{"model": "audio embedding model", "dataset": "tunes sung on syllables by a formant synthesiser", "train_examples": 39062, "gain_aug_db": 10, "input": "waveform_16khz", "targets": ["first note"], "num_classes": 12, "embedding_dim": 128, "arch": "gmlp", "norm": "layernorm", "mlp_ratio": 4, "wave_strides": [5, 4, 4, 2], "subsampling": 2, "layers": 10, "width": 320, "am_softmax_margin": 0.1, "am_softmax_scale": 16, "residual_init": "zero_last", "optimizer": "soap", "beta2": 0.999, "lr": 0.001, "beta1": 0.9, "shampoo_beta": 0.999, "eps": 1e-08, "precondition_frequency": 20, "max_precond_dim": 1024, "one_sided": false, "adamw_lr_other_params": 0.00096, "steps": 16300, "batch_size": 64, "epochs": 26.7, "lr_schedule": "linear", "final_lr_fraction": 0.1, "warmup_steps": 3260, "weight_decay": 0.07, "adamw_weight_decay_other_params": 0.01}
Rows from block 3 of a small audio embedding model, named by matrix and row number. Rows with one number belong to one neuron. Each number is 128 + 24 x the weight over its row's rms, rounded and kept within 0 to 255. All counts start at 0. Numbers have three digits each.
After each neuron's rows are labels from the 100 clips, of 14976, where the neuron reaches its largest size: "strongest on" is what is common among them; "lies over" is the class under the peak. Only what is clearly more common there than usual is listed. The data: tunes sung on syllables by a formant synthesiser. In brackets: how many of the 100.
# u: gMLP up (value half) (model.blocks.3.mixer.u.weight, 640x320), inputs 107-213
# v: gMLP up (gate half) (model.blocks.3.mixer.v.weight, 640x320), inputs 107-213
# out: gMLP down (model.blocks.3.mixer.out.weight, 320x640, transposed), outputs 107-213

u.512:150107143113125148074140099141134125122107112150161127099133152145111100144103135142161128143097133122122126147097112118128137115105117119144116146136117127166090145100151089107102127108117093052119120154065138105110097086106117103148123165152117149116111096130131072152160123173100120146165122106106071165140110120110124
v.512:147090147120157167123143144156143125127133146141130149127138127150157114139126105139160103134104147139123150143115116154121140122145125128162126135092132119167099132135145091115164109082092071102155132124120134126148156165137116089139114128111114087115118138125087145126137138135149097114164126143113109141163097092122151
out.512:123161091169147137141108124105086111124149112148106137128125132175125095164148128112163108165130102136075135142114162161130095121149144094150141112179096143144159089105163114119100101150104094121123106143106134098099140120151096144104139134124096107120147123205164168093132138166086167129157129158123089152095158095127117
strongest on: the note G# (99); first note: G# (66)
lies over: /o/ (32)

u.228:128120106164134109116158097130182100140189113164121108082122147159117109136113127125135124129122159149130161094136104169125102142143115135107118107184158110080074155134169098078146118114154138088144144116082092124138132119161132105127148114160148114127172171061119169128088113130099137113114126116105115106174114169144141
v.228:136106132155150127087118147157137132157137159131130148113143112144114131147160143104114158141122092135150127135103149143112101103161140138108188099106133098111104106098120170160142146127136122132129127134146111151094091076134146156147158105125151145128176167108155129135176121141151126099120099129163171141130137132115121
out.228:168157080121131088119138146133132152143108149138136114138131179139124156144167130121114089132142125141123106124134136103104131153124130103114146147093145127145187127092098142140124139126141165119105143175117154144092115135100122111182129152142125133123116138158169096103141144151145111167147098149125120171124133086163149
strongest on: the note A# (99); child-like voice (54); vowel: /e/ (40); first note: A# (33)
lies over: /e/ (38)

u.19:132134120092167104134092127131117109097158161131121186165155167131159105145122116166173115083112172103134097131121123145130149122139126128142106128146135095101105122141129133133132087096132129140188123125109128173151128141118131111144146163152097136181096156158083122180127115101126122104134143162155102128154110172156105
v.19:128132142155118134129107124108100158097119137120149142112135116133072105089183124130142146193120135106140078079118150112097132133109132118097130127107132121145127128132104121152161157121111167139155154110113129099110158096107168140125156087147110160152126115132113142103158153100123131117117147151167106172143122135131092
out.19:130090124102112155107139108169086137122127097155147136105117092135137167117130137117107187121187138156161115110132131119101159096113151128148118135133149213098114121142143142118101168107091116144140132127116079112116142122134142109119105142150146155114123144150162154127194118127160135148133148143115146124107142123096140
strongest on: the note D (91); child-like voice (58); vowel: /o/ (37); first note: G (27)
lies over: /o/ (31)

u.423:116143106111124111141160111118135136083113146107132125122157168119095148103107146146147156166142168103110142115117102162106153123128124130145139158138115165114104139146151125110149124163135141126130139130134167121184144124158111162126147145138166115108139099158122150078100150159187152135119111150156083162106124083111119
v.423:138142130101100094110129104158081110131173153145129125170133146120155164118124126127102085154143100082193120107085155127136131111137120120132119159193132159130173156109117095132101141166127153089087098108121119147087108126141120092136110196129126123123107121111130115120125131132154104119129134173141106084153086153104096
out.423:140124108111122094146143111161164106165121133140132121118146129120129158146129080093106130145125100174146138120147107139099078145129099124129125112095113101141184152146116090090120161155134111128140113163118129133141132144178098108109110147114124115120117162164101117160127114098113083116162115112161097102097150153123120
strongest on: the note A# (77)
lies over: /o/ (30)

u.350:133134141146140114100176112127141159123123109131119112152108139117156084141111079131118145103146130118140148116130091146095108151138064119145141134187139129117171109132122139096182121129148178117108150130086133156123091142148130110119153143128143148127161131113123153102144081130108113109110150134130113162137071127121075
v.350:097089146107110061147142104136154100149085133134094149150121106115136101121079132131110161128148143126108113132083151130083149141125119121137100134137118151140124132095134164161121158136130108134089151142151104162120166130108116137144096064158148121127081141146086082138167116112115123105113134094136090162094122121105111
out.350:134122094110098164186112075135102145123153093120173091164126064140141190147127126135108171143133112166134154108126101149138126121127130107164144104135092179104125103133104124147114144127153099122133114130110151165186129149118085137137092172113182138107111116129116148131165135118132151111145098144185116133130115118118165
strongest on: the note E (71); vowel: /æ/ (38); first note: E (25)
lies over: /æ/ (36)

u.579:124130085113173135131133085106121107158142136158143185125122112125131136130144133139086134117165140184108116155136105167133107139118143138103116117128077102132153161167132171117132133078171080121112144155105152117111113124140147176142127127130145070125136125144184109098123147109164089121101131131165110124119103106117185
v.579:160149142149111105110113140159129143086109120119131135151118160136166115140140079133122144122140171138135125119120109185109123147131122127128107117164108117091124104161140107178184131139106156092147123111129116122128123118135132133168168115148172093110137111125114104117162204130089097158106126146157157097142125132116098
out.579:143169148102092146100150164139111122121126099115068136149136137140074099092133122145187118123153078093151089090103154126144125140144107112174154117185111159148115123158148098141139105138137162139099125112123100153154166157147148103103130133169108176132097074140111144127155127129159093098138132117145124131126145154160110
strongest on: the note C# (94); first note: C# (26)
lies over: /o/ (29)

u.292:106155100086161117145096105144128127098140093124133175105126113128101091149137136144103143156122105104144167104110129150100111104105143143124131138152170156118142126136128150150157127093133139084154127134121089135145139155135109138119145179125106158089174106103106110154143163135135128095151132146120108157134121114065137
v.292:170095130093140118094098167157122153095152114149140151138140117152086120132145127123088102147132114151139174152148099147127115117119187147122142173144139166183135089169122078114164132091148115157126123118112140124133152139134134148099160195112125123125117135072123118104136132117139125112134128111139158171151150144105171
out.292:114131142122128087150126135144105150132107099157124147111116154112084076107143128131106123143139133107121127107163073151160105134148151151138107128117123142130184101176134140117136106115109127172142127137126094147136090161144153179129146154161133115146126119127136105149173122111151189128108073135144128177103121134180140
strongest on: the note F (99); first note: F (63); vowel: /æ/ (38); thin (high-pass) (29)
lies over: /æ/ (38)

u.544:144112087125190138147135159157165135159115155102106141080153163134116157146115136117091135161141154101140099144168119158094119115131153098126103123177117128122134111121135121149151124139096154113105110104160097130156121124100081118121127141140178069099162145130134090140121115193120150171132120122077126136145113175092100
v.544:085104158113156120102147123092141125116095132126176113162160158158105118130163092092147127078091108127122177152160097159124127155117145152092147117118141110130121128122130123162121144097095163121126091099122132099125148166137130100128127113121108159117155101118125158145097116161147162176131146167111114150152161121143114
out.544:109129127134105097102168137122090161095150087116145132117115139131071065101113096115116114148163064145134140120146168106162088084131100132112137159109098148099124138140115133149071137116121103090111146127137118166131094139167084141182102150110091134175123087129109131103128150102133132137172070148121145165129118110092156
strongest on: the note C (98); child-like voice (52); vowel: /o/ (35)
lies over: /o/ (34)

u.319:128151170103146128112159124128141093136125148167117138127172140164148081122125090120172090115117168133126149114099130175144139136116133070096123133171111111163140145105117122102127108127125135120114139176080102134115112113112103164144120133095137108123168166122110130130158101133149103104133170096085112149135151105125100
v.319:125097145134143147117115130165170145137095133208098174121130133157113103134081136139128128160191125082152138128123118136134158134078150124113115137135146118117134130165111146138151136170116128137146091151086135075147079097114156123126113129091093184107130094127137141116148121137156125073094136113150149124161121141146107
out.319:087135103161125114144142116124125124096109127144093111161142095137124146138135168129064100154084136128141091122111119131150144129113123154135132148128177097118119188179108098197136145120126154140147151144116142119141098126142105144147103132119120131153109102172094160156122156113107184152129093122148128128138082131140068
strongest on: the note C# (84); vowel: /o/ (38); first note: C# (37)
lies over: /o/ (37)

u.391:095144100166100114108121147113128144115108144118126099105141128131094093136133119129152142151117171128121139134114110164132155134111142120166135123174142150118087113159149136099100111133153142089141122181142117137122091098114136145136130107157109132090107148084120155112103122105133096102141167141105098124139085115116107
v.391:108106138149143124143128135155120107132106143132126104147111122151094097100072130137088111135118129128139080136099146143110133125113100175099160150123120081112155145157124127169132133098135114151159119180152140113103115129143135104156147178083148163114150134124079138129173150138117139119148184151126119152130130172123100
out.391:117205115111145167147128127123130117151112129129132131121130167129086162155146141143148076142101144137106113100126092127123165130175133119155108102158095138104119126131093154131102143067141095166179141121096169115132114125144133116144090105136169132194132135109153090130131090109162106120117104091143073136131135119130115
strongest on: the note G# (77); vowel: /o/ (38); first note: G# (33)
lies over: /o/ (35)

u.2:131107174126146112125093177144138120117160176132182125137117134140087129142093136116162072111125124133142109128145154133143151148155148102120154159127140090105153112142129145137120158153112144095109112149114104140130122119094123169132134149158148145105119110138088142122148132153157119125086097142142117153081148111093116
v.2:136153141126140156120130091098104096107133157135095163122103134119107153116104117135108133104156060136092139108119117122131173083138132121109109132171110115127108113140165132152093140120138095189089153128128120152081131166115127125139128130148130146080132140091132117134154122107122139088137140131125123117132117093161107
out.2:114118132155104141122154136112145104125096161135104142146099078142129086111146198113101170119109128079115155137113124142134121139148105145127111134068115082156116135144117138104137107133159104112189169123155150118126147150120141108136125117117146145104102111140146112112135137118110119148188065175114109136068138170103178
strongest on: vowel: /ɑ/ (36)
lies over: /ɑ/ (35)

u.230:180160165123150090139136083124141142113157138091175105117110149163116092128141120132141123133106116149093078119101135141078120146191127182109141136155139094133146109157132116152150146148114136146119140138148117137137112135120107121158132131104152127157161088128121101102113113129131148176127142110147139124108120119132111
v.230:128162127143147102173160155132123111139146146127131101175134119131120143148100160122134123078136126141139144103143144137143110107156133143092106138093155138092089098094150148131124127158103158156123121122169150178119117113115143137091160128161116160138109123150071104144112087146160103150118112085124126172115163127161144
out.230:114137131125186129127152137108125168104118106082079143092093116116133153165096116137109175087167130146153142126139134108133134106143132126119163122135143142116113160141142137117136149123144140089131099098130099144137101118184110113144125076189134153159149134124107138105133146096131162111149117137152137145138150154134153
strongest on: the note B (93); child-like voice (52)
lies over: /o/ (29)

u.222:157122182062133165106119106141127154073126159132144155134134113152163099144159101107160212140118116136118162126148136127148154134141162121186140104122089159109156116141096113110107137178123128110122142121140103099112151103115095130163165145117156159154167105124075109099109112125137141114093126107150168105168100127122111
v.222:121144153091124152137094170149134115112118124150135094182164179089127134132134090100115114161084125118143152183119129176188125148145192123116133101174134112148134133133066115137110145097108103160125170105159129155120128149185089080115121078116175137112173111110104159143158143148117100111124163175138105106133103086123147
out.222:159078139105141127176113139122135117145136071182099112147122122156128150164103107151083085141088113109093135163155103171131110155131131134159150099167147151132104091135118158114185145129132111138106176167116173149113137114137112118155059114152148128099139122144119147110106188137147123154151128135123123123097154108128164
strongest on: the note C (99); child-like voice (59); first note: C (35)
lies over: /o/ (31); /e/ (30)

u.224:129111134114113109115097101106151175119137122182072166148141137125108145152109195119152114117147170099121116160121135134150109100112148116148152103110106115158128112129126138098156124121167100153178145123076131120130106148107144127095143145106155109151118120096119094096112133174122121129131157128106148135124094121136162
v.224:148161097127136149088076121069157128154114128110147172131138151154142138116091086149177117109135146153095152183114132109111126106146103107146124130149153141131093119115149144131146117141133137120077132093134121141114102104123107134146165172097140118115122124110143115131127139121145130130167106182134135155121149160145129
out.224:097168149156131161135136144135085086102127132101132108141132104135138126146117111165137145143111107115113179138117130127151079152133119152131142094138133141125087146103184136133080151132099140090139128134134127120150124136104070171103139167092110080149095160148093140177207145128136114111155163111129124140150141153125110
strongest on: the note G# (98); first note: G# (54)
lies over: /o/ (29)

u.542:157119185091141127136153107143108143118173146148157166155126159141120115122158157179132155187127141171169116125138135148128115141131123103099139115133107086100120130135136147156144116165136138099142139126126119138081137155167108147103148133130119097120158141136078157117110112082134182157134152165100120181122127116099099
v.542:144136143126126132146108117110092136140143107106086152152123170129105145147169139160179113151106112146124113108114142125135129126135133114079116127137120132143145124143136129122092149084129137145137107122094104090118135130123097147085142109190092144128139155145123140097123200119110175138101151134134086105111107113136094
out.542:125143120149086114142107163115093136157095163120089156128135116105120161124108103129142148109152126100103155133076119145099127125126073164184152091168138144113089124154124133115164126113157140145094102097132127182151137140104130127130121126161151108068143130136129131124149137144101155141165108116141112113091121135117097
strongest on: the note F (61); first note: F (30)
lies over: /æ/ (33)

u.374:117144080140122106139101117134173116105120128084205135116155106163124133100157143146152168075077119121103132121124160177143164143107132097152137129099123152086071108182145145097120167126124157123164135114138144141123107113129158117105157128105165145138150172124097097120123154142104118169117109151175142109082137133127107
v.374:149111163112090107165130106142155120147160111141164109164178098087124126117135101152116147110106110148137106125132119116137151107116127148113153162078170129136130126097137108156155095092103119137129092117102106193166137110156114145138171146156161133159132158144115099125142168128127163146117151124134137119101131141087141
out.374:140143105092172082127139138104129174130159125107105105149105143085188161139159180164138111138159104166147079078114116089162156100130165138109163166170126114171116142123100147191110071182128111181127107119166121118095140135139154083123127097123134139153123173121113126115109117129150154120125132105120086112150154081097076
strongest on: the note B (98); first note: B (63)
lies over: /o/ (30)